Rows from block 3 of a small image flow-matching model, named by matrix and row number. Rows with one number belong to one channel. Each number is 128 + 32 x the weight over its row's rms, rounded and kept within 0 to 255. All counts start at 0. Numbers have three digits each. After the name is the row's rms in percent of the matrix's.
After each channel's rows are labels from the 100 images, of 14848 (inputs lightly noised), where the channel reaches its highest value: "peak on" is the class under the peak. Only what is clearly more common there than usual is listed. The data: rendered dice on a table. In brackets: how many of the 100, against the usual share in percent.
# convs0: first 3x3 conv (model.enc.1.1.convs.0.weight, 128x128x3x3, each kernel summed), inputs 0-127
# convs1: second 3x3 conv (model.enc.1.1.convs.1.weight, 128x128x3x3, transposed, each kernel summed), outputs 0-127

convs0.46 091:134093154173088154095107119143119113135123130143114092106109105132101113191173116145081138117083136139125083144118109167146121117117156112123078125098096103088150139131109124000067134080087146085128104138140132138118123117145128175143141083119128111105111135113145076115152076111112160123080128116119190105193116125153107120144075100149134129106114173129118108138116148044064124137157
convs1.46 122:122122117082161115089166034117127137106098100146100073133111139127133094083131190135152108108146097129021062121131133121113118133121105126138159136137123123111102097145132084108028114155142078149121078128105101160133143122096143104123000155143119118169119134132103127160106133110124074118108121171117051156147160111135108108101148119137083132106083097096147123128122128175168134112108
peak on: die with four on top (28 vs 2.4)

convs0.14 094:088099145085094116146140106119087100110159092100107117117114079088083101080126110135154149204104098118064111134110149112162117207194113121180107124136175148106159060120179163088146167116153134110134125146115129152107137114150145117184137109145120126138104233100128109107164119164179145151093164159094153117140121169119213164129097128179092102071126166119170160140137115107093110167079
convs1.14 077:186169110211193146142141192148161135163112129111210181168124166167148107147132120102124091054096108154180148136166086151104148110089094127165151084149139123211064101073109143102097092147102138148148098142113105144169099151116107094085137100117132135137105159144100152140132115055069111150151122117125124142104093103135087105140154138117129139174115115139083079136062164118141111079155
peak on: die with two on top (34 vs 2.4); die with one on top (29 vs 2.4)

convs0.3 086:135150105167151105122170180145144076073075149111175104135137143122075057132098111118163148115113133147090169175076142160104122178124081070201068135098149146153124106140196109138164123079077143105104142093137141196178151131124153155111128151117184123151125176126185168193144106123134104148091124146145119150145155145189163107081132146112159165137126095202138126146097135133191146142115
convs1.3 074:157065172147162134149057115076131172143188085166058169147134130027133193134166170206143117154173127135083154120167131125145149139098137137172070121136098117099130143140091125196113136132119100125111088199111149120081112126129115085140110147116118162121146097129143058118141171161097096156139143110141137140109098107111167191128126169158062095124116135101103129134166133114071123130106
peak on: die with five on top (53 vs 2.4)

convs0.1 095:137102104157158109058191112104126146154140119155069164172149083000140169101093152165162174038101181127189103157035095120112090146147116084152171151115142127122134124126149176093138117179091129129126081148144112099119122113170156131145130129158127073123121144193140101156110093086101129149103163144126148084119132120167124118113123140175135156105097142121142110101102143120139085134148
convs1.1 125:145116143111083136131144095099081159074099085134109096094117115133109092117083118109112127123134057178031136118197220104106168072099113172137120130114159128122092181147180107146123150160100149121125142128115162167106226095153121150133122151137098119161148085061119119163128107117115115095159094129132116133134162157096155116166123051122133119122164153072134169160187104130157142130071
peak on: die with one on top (29 vs 2.4)

convs0.53 112:121069150149141170067150127121154163197103157022134120148084074152098173148114119096103120126150166193157019143119111124120127146129127149101107118118145117117056127090118113050147150133135123141136077143151102143155114132168169182124090099150157145122123092112100110091113130106101054136117123113117188110097081144153107119170108101112133142151058122151102093156112149187144114094126
convs1.53 085:169106106099095115143089127150135092078123095176145112123156149083061128107105111146134115160121118086175110130127157123169108092118092128110110098167102122126177166135087127146059122141116152120103129129107115105103096151041140115154063130099117112159111140161085148074122108143145139129097093128128099148112176139121102139096088115140000110161094098060108095101093123123039070116149
peak on: die with four on top (35 vs 2.4)

convs0.87 103:135136069061063091145103101135069091134100113104111149130110132125187161105166166120180231130139141092120100104144111087111139090137125092141142136173164153102183106147145120150129124159123139165119115075113138106121114083096129112103134135172151089115176136155164098054128082114127130117102162127139049088150117142112100186140070170093071124110119120114125140126149196098069147159193
convs1.87 090:114150122124085167064112130080078179104076090059084081117119082120142141144103111109108134119088224159092130144173103164144130177144109120105090130117120102147118087069099106117106154132119086110117102116107123115088131118124156083157081091096089122140096091100069145123146156129204124119161117152138130127107169143147095087166139103137042090085164168164145119115147104142135094208091
peak on: die with four on top (51 vs 2.4); die with five on top (26 vs 2.4)

convs0.26 085:137100159106131154106110102153126133136198094108056121104123151139119100192085141087087084174105142145162141153130154177152031114065183200110133100157109093147050107121127068120119083132116129114121130088166167123068087132145123125154120096134121154151140117127172143113146090174137107098177129177086095142140156165178156139093118187089161100112167183140107155116169128087126126101126
convs1.26 069:139169172135113138148164176140176148127132167171187152163080119158089177128125141109118175141133153153136128152113138079182192103142111122120128158089175154074249155173098143119125220180110112118123143130135144146130176154139116123093131115095110101152123097121130077159070157135132188140144115134105135126152105061078107081121150108124096147133097111139120099156140115162111225132109
peak on: die with six on top (29 vs 2.4); die with five on top (27 vs 2.4)

convs0.73 096:145117119103057117118079131162085136138155099073173116135075076190149133133161122127162121131107125116134173107122156104166076127150139151130108114134100164101099139201125149079059127091093132139125107104093146094097096106096149142100200116160150114127109113129193087081161117157114134123112120128188096177117117120192112110095028235095077124112101158114121120126132159125114098134153
convs1.73 095:092149148131188133157187125103121106098087128139064189159158174091083113147112146205121158117107141177051092142162144136096167151155121104090123107139120152156083067145129136131179110138111080112160213105137110133141121148129094098134086139079122156120173163191149098183119133096129114103170117156118141162137124141105125093155182114121182087114132099189154124098173086076131141077095
peak on: die with five on top (33 vs 2.4); die with one on top (33 vs 2.4)

convs0.111 097:094164136128113140143120068126086140139159152070129125149188121140087143121109116169106144107115132155139081050121159155115117135121159122097126133136110118129110120168141136108060144140116101042109087143112060133173114156081082176150080195188154124127105109112006148145088165133114097130055149114124186114086135098161093118141129095142168085091088132147124119136123126135096126196117
convs1.111 107:128129148045127158118101153131102140122067057162119076141067112118070117135082142090094135146087133141055110127199097121131127087115083095202131122160109134119119121076158131133136090110127092195117116114081199122119108173153116081105141111117079131101114118126063113060134101094139183134092114137138089085172147154123120122158118141135094136116106145101069109115155158094170103062106
peak on: die with four on top (27 vs 2.4)

convs0.27 100:142200119098102085097086127126158158106146129119138152093118105156152061140153076086117089109176087156065169135142138098112121115095157085160132099091077134107154133131138155198092120052123166159151120135119131131101117125120113140118099119104157150143069153104048146077134120144093095145098111111143161110088161108130178119127142167107079120096169021100130121174145138109119211154171
convs1.27 086:135112168131132175188166101163097132192112164172121133139144167116113173118131159238132175148117161182160128117203179118119147165148118128095115145180112130084145140166131132088148173137095162166105154147152094131119103151203125105130136151132137125105157105153163091142105139124157172096132129166082134162150183118132091110249150093126150136120135170135154144131138163138192119098090
peak on: die with three on top (29 vs 2.4); die with five on top (29 vs 2.4)

convs0.74 091:098108119129120105172152098045079096145141132091094111152089068175136077105123083101127166105146163105147176089140157160166133120130132100077219174156140111094114105162160148101079135153121109120121137135116141139145096089111109107158142093141123128089130108148182161138113088160137145102059137111133131186184071083143197062146078150159108146146127184154139133136112159105050138156155
convs1.74 119:153165128139087151114097136154095137075189136060171099165166114052155144128142173146144114122117141153207128146099138119101127158130166100150124100152147172169155088108175100100080135094086114120101114122096137116139184093151132090117179132130122133163128140111141152105138146092110122169174148113099141108069187138094163193111127119166019162112085160160120191155136121088179078133105
peak on: die with five on top (54 vs 2.4); die with four on top (29 vs 2.4)

convs0.112 105:126084120165152140085127053133159107150130065167133167159098113139160102125142126134148131112149126125115112133111116121122151134164110115139119150098136137092140124094113144054030117128099187104121135124101105177118123138169132137107134067169120092113131112134171031000125115130116179139089118131103123110131107130110132118144057088113143118129088114132136112156115195147053134147168
convs1.112 122:134105121013125160156110219109141087117118121074108114093138118132062109114091066146143101126115162110120148121128126095142098074139103167143125115135094073141098123078114155096152130143121167153124156127146142106126131125099137094114220110107121129126115114109065112089102103093156098101230127105143136102075149113156121131120055126132065144064090135091138131110094087078156124137160
peak on: die with four on top (27 vs 2.4)

convs0.51 089:194170135157133137136104149074084218129062077090170125139121125135147127101117146127120175164131116149154106092121162141110087162122122139162163132167153168092073136090103139090050113214154113190131169054143146165127115136063157149152114124120115081107130104123084141067119103138114076112123110114127109132065068114133097092168092159194093123140150149137125131116142127087129133163131
convs1.51 096:076070097186109128109116199149083116135156125149122118093096100125085089139074124120111137101107199098097179135111113165138144109168159120071124134147125107178137063131118080140143154116150161055117070181110101083115135106153126109150143080087100176137125198079111104074176153138150105115102083161133123146120143122098190154075122111117137150101132100091174089097065104137098106172118
peak on: die with three on top (39 vs 2.4); die with two on top (26 vs 2.4)

convs0.31 095:104151124127038079104130131121009144101135140161144064139135137157166106102133148135122154152155135146131110067167135084169098121142142141144144108143085150124130094175139076145080123111136186119149086129145072069154134129060137145146123023141142147092131122126127069112089126132110180106082105099129146151080081103159180123105139136158095122067145080141162132102142131091141153123158
convs1.31 105:136090107127069123135097086127083143149171120071144122145121126094087178221102144130117117144092087126164173065145116077114142131076141109120126130124114135140156115128133129124104137103123138073107169117121188143124134108152118124127222066107119096158153131186104149093130143150128164133137139137112073125068144111119101114141088130141029116134149127065157136113099136019059119155151
peak on: die with four on top (27 vs 2.4); die with six on top (26 vs 2.4)

convs0.10 112:109124121117084166153144127169099129110126075083135136157136082042131114149163131121167134087109138189096151123072131124125165107138115091155051116094169115135112121227158149058108143114130124168099116155148135128113168128149186168085155174180117137144088161150116101130126112141124181174149148108132122171119149141147169141047099093125194074085181140126090153111131109128111068123173
convs1.10 084:123039129148131122123071112100071133138204149100163156117144164171166069130104158161095193176169091085193142064144120140123083152132115136098143183112118170127114171156154097200144114138156141144155119046112138087123119118177129117130117069123166148069100172139108138120142125130120079134157096148123094132109101136096065153161147139127099123162131144170150075159144179118149165159128
peak on: die with one on top (27 vs 2.4)

convs0.4 172:136105115130108147083118129161125132142135141121147178186140100123142000149148129255123103121133115108114171119110113127099127135132122096154091124106132130143126151135133125142106133097150122090098136145106100076184113133082167137111095182125116108148000155123143119122149142152107099159087124122131164104119125110128162098114135162132144150113135107115132144153128118122133128112105
convs1.4 084:148147136117140170158092162134146185115127134176120076115115130111111112146144129096122168085061052127083069134157127113147061129138115128121067121126113119103123123100157119110150128085153131117176115002130183139104128136149148090172171102141143141138085097121122125147105096108111024116137140122108076081094108107109119113174083093154103176156086155131099108079122169088110075118097
peak on: die with six on top (46 vs 2.4)

convs0.47 104:152131164138160172102157123076134097170116172191081114105113146164111101088156076127125122193122169173132103124198133131119112164176098130084106133167098129151165167086129108160053129126131108137162133133148110122119120159116112121149147097075152091087163092076066171141141124130152139112079115085152125108110113140137114124160201115120150231134145085160128173090074156137147091205146
convs1.47 096:143118116098069103141105107151057078127147118101147135175125115060132132145081148029158121108150121094132164120087101137117145114086140112146122146105139139117056088091147128060119085140095094121075124173070118073096162103144131115115120081113103151121169101185115089117117094104124083167158108163110146147120151168127067127124067175152076078104136118124155079143158091108045139116141
peak on: die with one on top (42 vs 2.4)

convs0.44 093:136101115086053141164125057122154119147117126163091188108125087186139129148127155126111108153105120138104140181105082099180158133120117139118141134103111117112094144153106118102132123147143133083139153100117077179115130145115148159125085054136117081111099101111159153069070107094116156133203137144153179074078101146115126168108155108057114159101151160130116117135063180069140031141171
convs1.44 120:110131151151184125096141133097082181159157085115110094145123133151152108100113078132148116083136067104128051136110139157109118134100145114048113120122109148138134098140140096076063121116111096113121130109096191145128133106149086108131029119118118078129120151147174080037180087132119089111070119134103107207120141118081125126070143126181099128153097111122127111124159095061076160136139
peak on: die with five on top (35 vs 2.4)

convs0.35 088:155158161194151152089136073107141133164101103133127149121117105155077105077138175127089127145161142124140054065128114129103158112099145131120144094096089081106103102153118133063061137134174140046132126093177125171148103109145135143105093154114110086103113153093131112105151107095126144096118030120145191185154117152107155198113106124085185120145167104116124113146109176121065074120150
convs1.35 104:129095082106137114126145180126107119094121131114057081123085162129108093145122120159149115089101098154042137130109128160185139120126108173004158132125114149107116133194121164090135157146138151196129078148037128123141183104114125118124101109144145124167101132157120112099110135105106083138110119100127063105157157105156125109088106109136048112072047140078145140130120109105138129111166
peak on: die with four on top (33 vs 2.4); die with two on top (25 vs 2.4)

convs0.55 072:089090188057099138155093167144130130111105125138112119137104136105148030157111165158090092204145110118095140109159154194107217146139127108146184103133082140088117119059089059129122156159086168117178095155118158074102148084067162091161125131136172111143122125136087098089165126126101083184135146126141121122145139126100061105130125122123154134161131144124179122119099121108099104098113
convs1.55 069:129140078180169082094164107072116142161163106128116131120218132116123131119137065114157164109133129139140075147146090111118158103141119158115051112115141142196094141194141137147108124155156086087080095094059104099153090137094171163123148136114126170118120120121122154175084103148161159173143153159108154154101113177166169090147155099128105108081115096120141123126102078044162152180186
peak on: die with one on top (27 vs 2.4)

convs0.80 081:127105130141132125144122142125120070125138103081100143094144133212131145151091113076123060118158160141129127107139128099171148126094137143115079135082097132151122118101065165069063145136153152135114168128086184117121123138172119150116103102113108177118119140183115131061172143152088155088194114112150088152179131071105104113056104118094126077132137165155083115168071166117134212062123
convs1.80 074:113067167130161172119086153126132077117163147112111103160142140139116124136113166191089209102109131180186110152187177194112143154150133085192142125168194103139153139170111128115191127118149141153121134145161100124121079151134108094146140098167170080120099116130124150116123118117174129151098140144172138152071140150173083134199112148148113123160178126171181112107107123099052088135066
peak on: die with six on top (51 vs 2.4)

convs0.84 104:115179086095136088087097104185151172129087093032192180147125155134151145157159110145167116129137110114075130103145147053099137119153104055179048120132147155096134129146158137180093133085126179180128085122103106076125137145068149097116166116130143158083145160167128137055124106154170147144166115117088158081135097128129139109152104148131097127088144082107137155145137121132076158159126
convs1.84 105:096078143167103166050118097063043078116178151120098058137173112119122169116179149095134115122140130168137132116201120163099128148138154141128150133108107102168101093143081183149101100119121071149129130138109110086125123142167101102149119149129139126126106070148106123145072115110143142154082112117152125143151194113124036129198183094100069124101088170180147113156096121143110107138114
peak on: die with four on top (35 vs 2.4); die with five on top (29 vs 2.4)

convs0.42 097:155125097112089124180159099094086176114118143101080079050096112130180101098135118114108139200080095165105082074155136202121094125235155125106121129115187146100111109141127143124078118212195163160165116130097156134099132135091139088138079167148140102147083162150120128111105131137123125103125115090119086101118068123120123112150094096115084151118098189100120164130143138107128135175127
convs1.42 140:092135127108110112126136138135138127165210104100150134099132146112156064124115119040082124096139142104142147119096114138079120091129132111103140105120163126173167146092118070009127122101139078111133115122109065121131127097171103136137136092145108150100109142114142103255139107131087075142168115109090147178134138124115118101110130145132179146144189149186140104149104119140071196095111
peak on: die with one on top (62 vs 2.4); die with three on top (27 vs 2.4)

convs0.106 078:135183099165092092169115117094000127169129093083147098121141075139206126133095147145115173155097123145157116075112125131173142113181122103107166108153106115144121110145156111119056144129182083080124110108153100134125115158057111140158126099156133142108137125110054167099115159123122167114102100119139088128110114132161156125142122134171058115102160134147089123127082161126085160189133
convs1.106 175:124095116127162121175159072060119110103127151155123134121146147173104094027109090168145121060191099082108052101143160071111127125122178080082128120117122160156090092145131113109078131152117133137103135130122110144135140112132139136102035112130121065113116153129189098200123119157142085126119107138145147153119126139062140088148142101149152118140038117103147146163161076148118103085132
peak on: die with four on top (39 vs 2.4); die with five on top (34 vs 2.4)

convs0.90 079:115138114150123093063137144162100134182118107116106116123116094103151103144119120131110106112160135119197195099156150077112120148113149138154105112168168138117095124106140081157122151104132169063152087162193059134115087097096107111172178082168105195078153109116136154068112144164160119115050147109107124126067084100122084093075136145089111106183047160132120093169122161146161137140116
convs1.90 083:126177165107140131092112216131129159119155113170077181102174153160102168082134139107143132076119110162048059107089116146168151136083129138116179125104113138138143108185128140131131141135145145159141153139087174140129216132138166133138066127074131118158111149144105162126138108120120066157211119121142151114156132116133118110153127135157209112075183114163134135094090081194120167100145
peak on: die with one on top (29 vs 2.4)

convs0.115 092:163211143054036138143112110109124143166109070098164157141092135131137180159096140136141125107161109166117077104119129077088132139133111149130163093152119143100130110156121081102098136135126107126118125113157172152131113104133170107116131146190104119099120087074147109128117130120100065120135131088153188049112120117152090178168067114131163178072179153149139133154160138032084102101147
convs1.115 105:118110101027115125138151068072148131097160168092087099108128153125101153075186174111160076120158139066116134102116110096103151141137135155185128121164125124105083165114089098053090115137136165146108118092146079146119085122080088088126070099111122110132143119120090124198132095096125072133169105191101105138078106147133133126161083095117074126129066123066100116115123145161143083121129
peak on: die with one on top (40 vs 2.4)

convs0.65 103:093194100076092130168079137194106166136149128082125092091126127120075118109113147135176173141137139157067095113140151107191096112097106105167086144210096162167133123163151152087078104152115142121136126074129127114079142125105155086143133134162105123133136135141121065095122135145143148096087153114114099154080129131125118090146068151136071175082085095122177182102220135085118094104100
convs1.65 084:102111161173170140111173174148124153153148152175135142130183136161165103152213138098101134124141150113196165140140117129133149126155137169099110168043157092057134110122152148141156106163091134185109168183138139149190102150143132138103162111121112158136137087121135155164118078141157123103166113152156182103157190134190136139167199096142171085179170169162145109150137133162130195145141
peak on: die with two on top (31 vs 2.4)

convs0.33 093:143182104091070101113109101138054045194129141125072064114126034151210159104148123109113150175114119128155104092154148083151126166124130135101105117163109131147130077152133167104040121147161150088135106122199088125136133167093122159150096134168140130122133084125149135065164130164134118108121151091115149178125104115137084115117101125118107127103143161172109140124126120081051159142127
convs1.33 147:144117103131159135096134168135064107121088063112082113137077135148027083201081198139137125128090149169009115144136125178145124075143091126145115116135120124131111117129137144094169136140116125157142109138085190096136128132127106103127155102128151153080122137135127120027121115089103104120109103174155107050125144134148126110106131118098139133052162167146123115130129142090125116072153
peak on: die with four on top (42 vs 2.4); die with five on top (33 vs 2.4)